{"encoder_arch": "quartznet", "model": "audio captioner", "dataset": "synthesised sound scenes: up to three everyday sounds over a background", "train_examples": 26041, "n_mels": 80, "hop_length": 160, "input": "log_mel", "spec_augment": false, "win_length": 512, "tokenizer": "word", "vocab_size": 93, "encoder_norm": "groupnorm", "encoder_activation": "silu", "encoder_weight_standardization": false, "encoder_depths": [4, 9, 4], "encoder_kernel_size": 25, "encoder_stem": "single", "encoder_widths": [96, 144, 208], "fusion": "prefix", "label_smoothing": 0.05, "decoder_width": 192, "decoder_layers": 12, "decoder_norm": "layernorm", "decoder_norm_position": "pre", "decoder_activation": "star_relu", "decoder_mlp_ratio": 2, "decoder_head_dim": 32, "decoder_fused_qkv": true, "decoder_bias": "all", "decoder_qk_norm": false, "decoder_parallel_block": false, "decoder_dropout": 0.05, "decoder_inner_norm": false, "decoder_positions": "learned", "decoder_prefix_bidirectional": false, "decoder_connector": "linear", "decoder_tie_embeddings": true, "init": "kaiming_normal", "residual_init": "none", "optimizer": "adamw", "learning_rate": 0.00073, "beta1": 0.9, "beta2": 0.95, "eps": 1e-10, "max_steps": 30500, "batch_size": 128, "epochs": 149.9, "lr_schedule": "cosine", "final_lr_fraction": 0.05, "warmup_steps": 1520, "weight_decay": 0.3}
Rows from block 3 of the text decoder, named by matrix and row number. Rows with one number belong to one attention dimension. Each number is 128 + 32 x the weight over its row's rms, rounded and kept within 0 to 255. All counts start at 0. Numbers have three digits each. After the name is the row's rms in percent of the matrix's.
# v: attention query, key and value (stacked) (decoder.blocks.3.attn.qkv.weight, 576x192, the v third), inputs 0-191
# proj: attention output (decoder.blocks.3.attn.proj.weight, 192x192, transposed), outputs 0-191
v.97 099:138120099110169126158113169132148079156143110094145130134118131078120077175127117067145054122061080098132130134153125094139124148112097127142104145152124109092187114129148158161152102132118147154162123147183075146132138156129081106094154156137111112146159094142161136132082141119108153192154099119129142130186094155089111135172122078096174219131176179132132135186110119137098108141098160092104102107075118115050138122134148147153141153140207137181142133109147111139101111150129096182112135132098066163049136107149111121118148142075046130213121131179080116125088199191143061122
proj.97 101:118107142123091099085077148116082123126151098175117181120142172207062119125119122091163128107109186168114129082089120132060112136117087158135097136208162125161101096150122102164107124121149067195130123095151129108124126109060082157127087126180110182130087122148155092160151102096150107135056187174132135075073151100086111106082088184218138098096105132128092109104155149101099147136115153110190098187126120141192154125165116137140134132103043141132168134157103125145165155137135121119128156139149135192159144117088102107170136110139164147171117071121138158141124138079142174132
v.98 098:088180106072084180122115142085154104150138162153122135123114146097128163063159122211151181132162113154092097183072160121115126129104166125117095095093187109166076125101065172164182154127101064150113151110114128116143098108118136128123116061088110152117110121118095114201189122156174119134111115089160134130126147182191097106147148083092135160124099179098116087120073152097161126190112159154156110127140107139205169123158107183157088132130114148186109098065127154134137189133059162116077123095138169152152140117086141155139119120122109083131139131074167156114138094095161161112
proj.98 099:090119141162203086165157092164108171142054128099122099114177149175129162138179178124130142162115141163102172169162084076158090104116114123144126142114101151100136156126133165082137170162075126119123092144120145095099146086101159105119124172147144037055118142127133105127115165129150138113158050160131130141164100077111178150152101126111112095114157076127132170092062081169132105115163043151109105131158111127091115157132168131130172086102172128141114091131133131153098111148110165135125070138170153148081123139103157165091104077175169193136126093168130096131111167196047116118
v.99 103:152183144109109179156135144094146085129160142182155174091134147115091095105090120147147085152122125107114142193072090105126101099112140206144069115124167120088132105140123157122160131152137123147172150143103144109152155110127130099162123153084169058156070167142141158116147126146131100095084162109153109171098170140119103121112099113123163075079161117118077133189074078101186092172176112133119116103113102144116115197189184106122079124096119165127134103072145113100116149181169132087100085086125161134116143158152098143116113125072149144247164073128161181140131107113121064159
proj.99 104:074117148096126079134062157105154126083074083094092147153155079128142165103158154129157136081110158106150127082156129136091102134123106069178144127113117121136135116161143123141129153111125121111117123083104120131086138098143147132081113139188084160078095133072128063196137061194095179076127144130152151089154114158169139115122141137099112139147161108176102155072137158128089175108062177156111139137172148168159158095099098113152213111127176122158157119106164141131170109133082158169119136090206139157094187136081149098127124139181168132139121070103079083122093101168147174183
v.100 080:126098126108120160129139119073106127142184130116157122174099093143140147103137096036136122134093167129164149097075106085092140101133161144081147103144097138115114136150130171079116124131160133102127112112130159131171079055113098132124171134114131156128145113080107116131136149081079045192124109163123165161141161181154108155174112018142057140072084125122115156122109121100136175087144170119144118089121130119107125148220096185151154113134174096096075170124162115063157132193158089158136149160128109130115158166104135176105134163101138173158124150153149117118030134174146151152
proj.100 082:081073079132110140086087128099151142189159058117145158083184191090169128133106165133103137161122094101099199052109142157135140118136181156140131175116129126142142101098088156093109088109129137095142224156094084118091095154118149111060141156125112126114122134188135133192127135132179146170100138093125154089093126122144127083081129163158165151152144150121132067168189122154116151144091075095094133164124110123103106051063121071145136133122133148118148136138140071138071129185153142145110098110164061184111186110114130134147134134136145099131150106104141184170185137157116091123
v.101 091:103069132118165189131136101175130129106143119126163112183102106086069131159143129074214160100132112087135109176168120108117128120181096148166177167132169162080166094108142146133087101144129184084153118133140082149116133128142129103130161167126127168155188140099137150100123167107124141182130120154159125173112146114057063114107100081142107141106156128123135134189086132125031158107120124107144136087107154137070101113106181154082182106088129112108124115122131138122138117156148048120085171081088072122049147107172163145117196163125083089168111170179106137104096156171133117109
proj.101 093:149109189143104124049051151074115120111158129126098135129160142179160117123132153076112074123121139130117135082061172180080149106117122092088088074180137124173107136145108120166092103108129122144094199120088088142132101197128105121101143107218088197106153134174115108195130140105138149065094090166153187098129093148110130159104120148146105180098106133109112125075199085118098149136123118122112084167110073163103124108141090122143080128139100160081117158190105125120158165128120108139176138129172107174133158134127074071154185097136128165122155119160146177160164133128159137134
v.102 095:129130114062135191143128130038159092130172146166095137110156161117137087056114137106102102132146146158104130147084114103101131078161167155121088062113153099133120128157093168117165194137136120140153114144136178136112086090111161149164116146122164159134109102099142121174121096159107079106093131060165091136111175162150085156170117040097078066072117123069064118123101112103202176130176103153134171154114115173113092140195152114120100180158083143084126106076158143096153136162152139115143107153144177100143095154102165151122162122060133147181168140161109166139124128097119128130
proj.102 096:108106112086148085164077144136116143146118150100127114144158134099133169117127135110145112133126137161071160077102105163163126136098153094158158151073079111111184179090151088076186086135099146096099191143085103091102110097172136138102155139132152042081112122087122086142160123141142157079129151095100134103131067116173180090147124175067163138172183126152088160078130157153144134119099165169105119107147144163130094094072095108189222110113193157115138091110167095133106102132147134189105190104188127135096142158118148154133103120189176123110150118087120100138154102185116173154
v.103 083:152156171120085110108097094106140114150081086137107087056149132164118147139100181125137134100124111127116152147178148136145137194121074101164097150195058097197169105155126138145088107088104099123170117123081108139109181186140127101072100101139161166136061131130142145092059109120165210081164098091091159103146116082150151134133109133177156138143112095138142216131164118139140101143174164110109116160157114096107118123156145085125184124143084159152168093140092112169099127110175174172164086119094148175127131110138087103128164119163163110135133079148155144126156124132208052098
proj.103 084:119148091141135172167152126191108108107153114134125153193117139115093135132135138152153108181126152113135032134157098064092143127106091153126118127130164147102136155164135123142162118198136124128069028080155149150106145172104068119125111150173107183150116116121118126103120099126073053116174158129071094188151118138062097118139167088124134149092107141147178156115122147127116112123125103090145100076099147140181195181139099163180100116086138165116136152099192148120220114116085067093098178132121118123086116148107121122153084149075123188144170136104118136133102118152189132101
v.104 079:107165098106105174114109083179164149121146141135192146097175143119088133092117098180129106183175144110079114129085130120102136131074155110144080074070153163081140119153143151129113127119098126117082099202146150155118208111141145174149111111104135136131088174103147085188109150111184135113102139128106136112093149078155108095131131077193148072187119154092124097230157104049118102146129107142114160124133102063140151112182153116165082141080133166160148131133155074157128128127105160115100085115108139129150073127113137096192061159135126116175109109125197115130139129094159164171
proj.104 078:122121153127123094145116165103142106133063168089054124127136118116155149161148091115149141117129149135114156110162118081146116105121141110148113115152081098171146132110145096105092148122128119120166133087122087120100051144137125120129127177115104005084104059110133120146182097143105135141197057195199072128151108134128116173125109132138138098090101117170164150094108112162127076126112112181176099133132139157069131086126095150133183117166211079182117128153148159156136169098117191158142139110139172090096118166165141147132157104142122157116097139096110191121044111143113104209
v.105 094:104125122175143129103158140082122139087119120033181126138114045155102086211109110065147074139090147128194134113151098125135112132130146165127093110178038175110168201094162097140109095089161147158128124144126114144172136130163109108122143191137054098133166122152187155153126158100087131188134157157069151077128113155102141174137095139138101115137043129148178138142163122158070063157149140117141091130084155087111103174143115116161126126118134101124085178136146104111095100173180108124154138190121120123122119141123162161093104142115123158135113128149105105173066120160104145124
proj.105 098:121092141123049126098106123117153096132168065142130150118119156081125090149088120116154191108151096063134115101143136159113144124162104175192152162117126122208093062199109132180104146109154180115098147109139125119120072101089159082137074109113178166164117139187112122122096127114170144143077165129157130129096179119114080106129149163165158071082125156092112057167171131113130167153116121050157193163137166142133134070169111076096080142182117114164141189123120094154124157145138177159157131126106137132137155110138096054165136135095127114184112073098139156096112120104128104137
v.106 092:137061126151117148148115096102151177136101139085152095107089099158161156152138124154170122076126106155131135080120143110107141215173102093102155145145065150166152144142134109149079094109142126095080075130136099123122119110178124097112156140123086158120142113121116102190102117106112162201162058139089122127184137061120140161150108105137121191180100122125189097100152184099077191122090161114133117146162186139120086063133142157190154178123112129146170127159121141157156100105101093161122151143137085169128127103100141128143169109116043059111116160154107112131084148144206193088
proj.106 094:139128111159173169130107112148096148156159116090132143080090244099099177114102109071131134145115100150095099181105119113137143110124113191127135145169149158114109141109097168104150102132142133130126127127109127139121076181060121167124105093157188128142179137197162225105135203081150066169130109139143126154104090129085131138101121127155124086061048126117136084166109124149094093105135041115167136125061080129096150143178167138133093141116096170133117100174115124126098139164128107054126153152116099160138113122149132170182119118152129159125067123094112209119140135126116144132
v.107 089:063106144177101146084113153138108154153183126102128128160044093143147152138114095081186133128109135121185129103141072179139116084142146120137159137122134106105131183139180116182198153106127136163127149087115161082122108092138159132124164145104079139113151106131139116151174131128080130230118148062141166122137110135114127128104102205035099131061124105155104073061124104135100146113105163147135123118144104158155128146115095150159123153125206079102063209134141122104090118121113121155111172144132122156124117147107163195126107170084136160147099084123083099144096109161081184155
proj.107 090:110120057113112111131121115074103172132111119098177120085168175101160067094127164152095137088155102150098164154123179144112150079208110130125145144107101104161115101157084096104145133122131147074102152167166122139149120115128144073105103127097176168138142174181136117186132157101160121163080110107136117119115111115166100142119132125153119073184176127082103090181145125162119180182148143119093157172180168115155050086182145111102116150124023105211160133124096120148077126164162175146128091120105151099118160109100115065102143157154132096132165092110169137085182116115073135146
v.108 086:138177093077059119143136105047125128111060158123131128078098105176126072181121138172117094166103107149153106147120189105135105161135101127054101131156097157125141179097107078118161108152139111141112130088149126136136136152161120115140058119124118093082130085146135187169167100165077128120183108174120135159162168160153142128174147151113160149163089105174107122126153172163170078130138149079093088155131174157154120105152127060110059167177090134113177162138137156089098131153143166118134107178122150126138101126160144145049094075080123070184175118140147147155130064149109106143
proj.108 085:073112117087156080219072118155134087135171119128130078155116116092090174088079082145199206114111118143110117187156097124122147108125126133184117183120137162083111125183157165193160150110115125148174087082134177160103167098092178123165131090139169170183168143152096097094086135117145096141089168087154120181158140095138111122119135162143119102108144101137112084170090176110174119112099082128111171096132118139122148149203155101127126122105138124151113132117104101136157135129134112101080140113111122148133106057082108127176112158178181071132055093158161155104085173111096140136
v.109 094:122086104137112127127097140075105091171130109108121085080102098146103090149153148079158123125131105148136137102168109141131123105104123122137123120143080066136139154164143207174129206090116165155130113154152143107128112133141151149098179074163112154172135075094122158129106131119086149187197088015124109087217133140134115164165155179094072179084136115111137163083155111129112134094088200128139105116102126112088057112143062108175156212137184138125097107129135122156123106126131087158130107183124124166145080098095156125116160153124147143164088152183121110130114105181172110126
proj.109 095:099112099121105131144111138104100151118135173108152198158141184133103130145108151119114133170147133131064091101113127121089128146164110080130125098149103112135142128123058116124188099195143081135126135144182139127142134097118083094146113105080157121094090163114158133125160127133118081159084181142053125171069089047133123108148112119165169088160165156059113071137129159142148108181157115049146134146165162124175112140149090144174123137030062111153158157101138066145122170092168100127100180129163115123079151161156083086196092149132198101137136081131140145140146144144124178122
v.110 090:142150157200159097106142106198111154104100087102180059135115099176112142144105132145129207122107123091165141164117141140077121112107110140100140123154152142146121061141139177126106162131088085107172095151133108141132107129091079139109179127163134122190176114114147126047127157181175106118157125157102101120115138054097089129152133181142118118156112098143134134169186125127077125106118156155172144143097095068134174110134120118165180127095173147178118131146089148166122114071122101156155147106056123178079156101098148072145116170151122103106112050172206127054142107162142099158
proj.110 088:135133153120075164084129104096185096129118215128079139134163119154160133216139148144112108148119159126123090054114130081126138144110128101113064127124081121147149148066101147152080109171166168135103166135125107155110149179148086131137153166115116225075117131129121131165117169101115104157142146148115143124112133134172101194099121046123152146113113132168218132144156097066138131111136074096121124129121177119103140153191143126132089083091104066161123104096070125114114169114124066076142083107191114098094103164165131122175152108113135139142140168152115158149078161126157080076
v.111 104:149111110187116092082132143129102221141130138077092092129163140169133144157163081159081141137136157125147163029114132144107142131098177067077146144092075130155094147108131110081098142123129148121064101123124150089166118115126074143147150120179111100123118134131135096143105134093156142153153099162079136107149073120167179127138131136186128111146137120130178151106176138097129163110106119151125146148129139083141115107103045143168147144151204105139135179193124135163129081105112119130177138164118121061157140144081086091187106105167160153027104147110173070141107136124130209156
proj.111 104:137134080132112170148185107148160136187132150143165124071042131059158103130093091139111167121162093082160147173117142084184142154141162172127130184147162113140153097091109164103092130108168124098177165175155095094145110144106117140145125138033151090133156086099119220084173120136112116176144121105149078124112189131124128117118123092147155146137080166116165077176100108129144094147132098097144143149125165055093127156112198122098091141140110090156109146128127123107092148120164113078137098120073095090125126132204156177162139149102099095133117191106163131098128137077127059123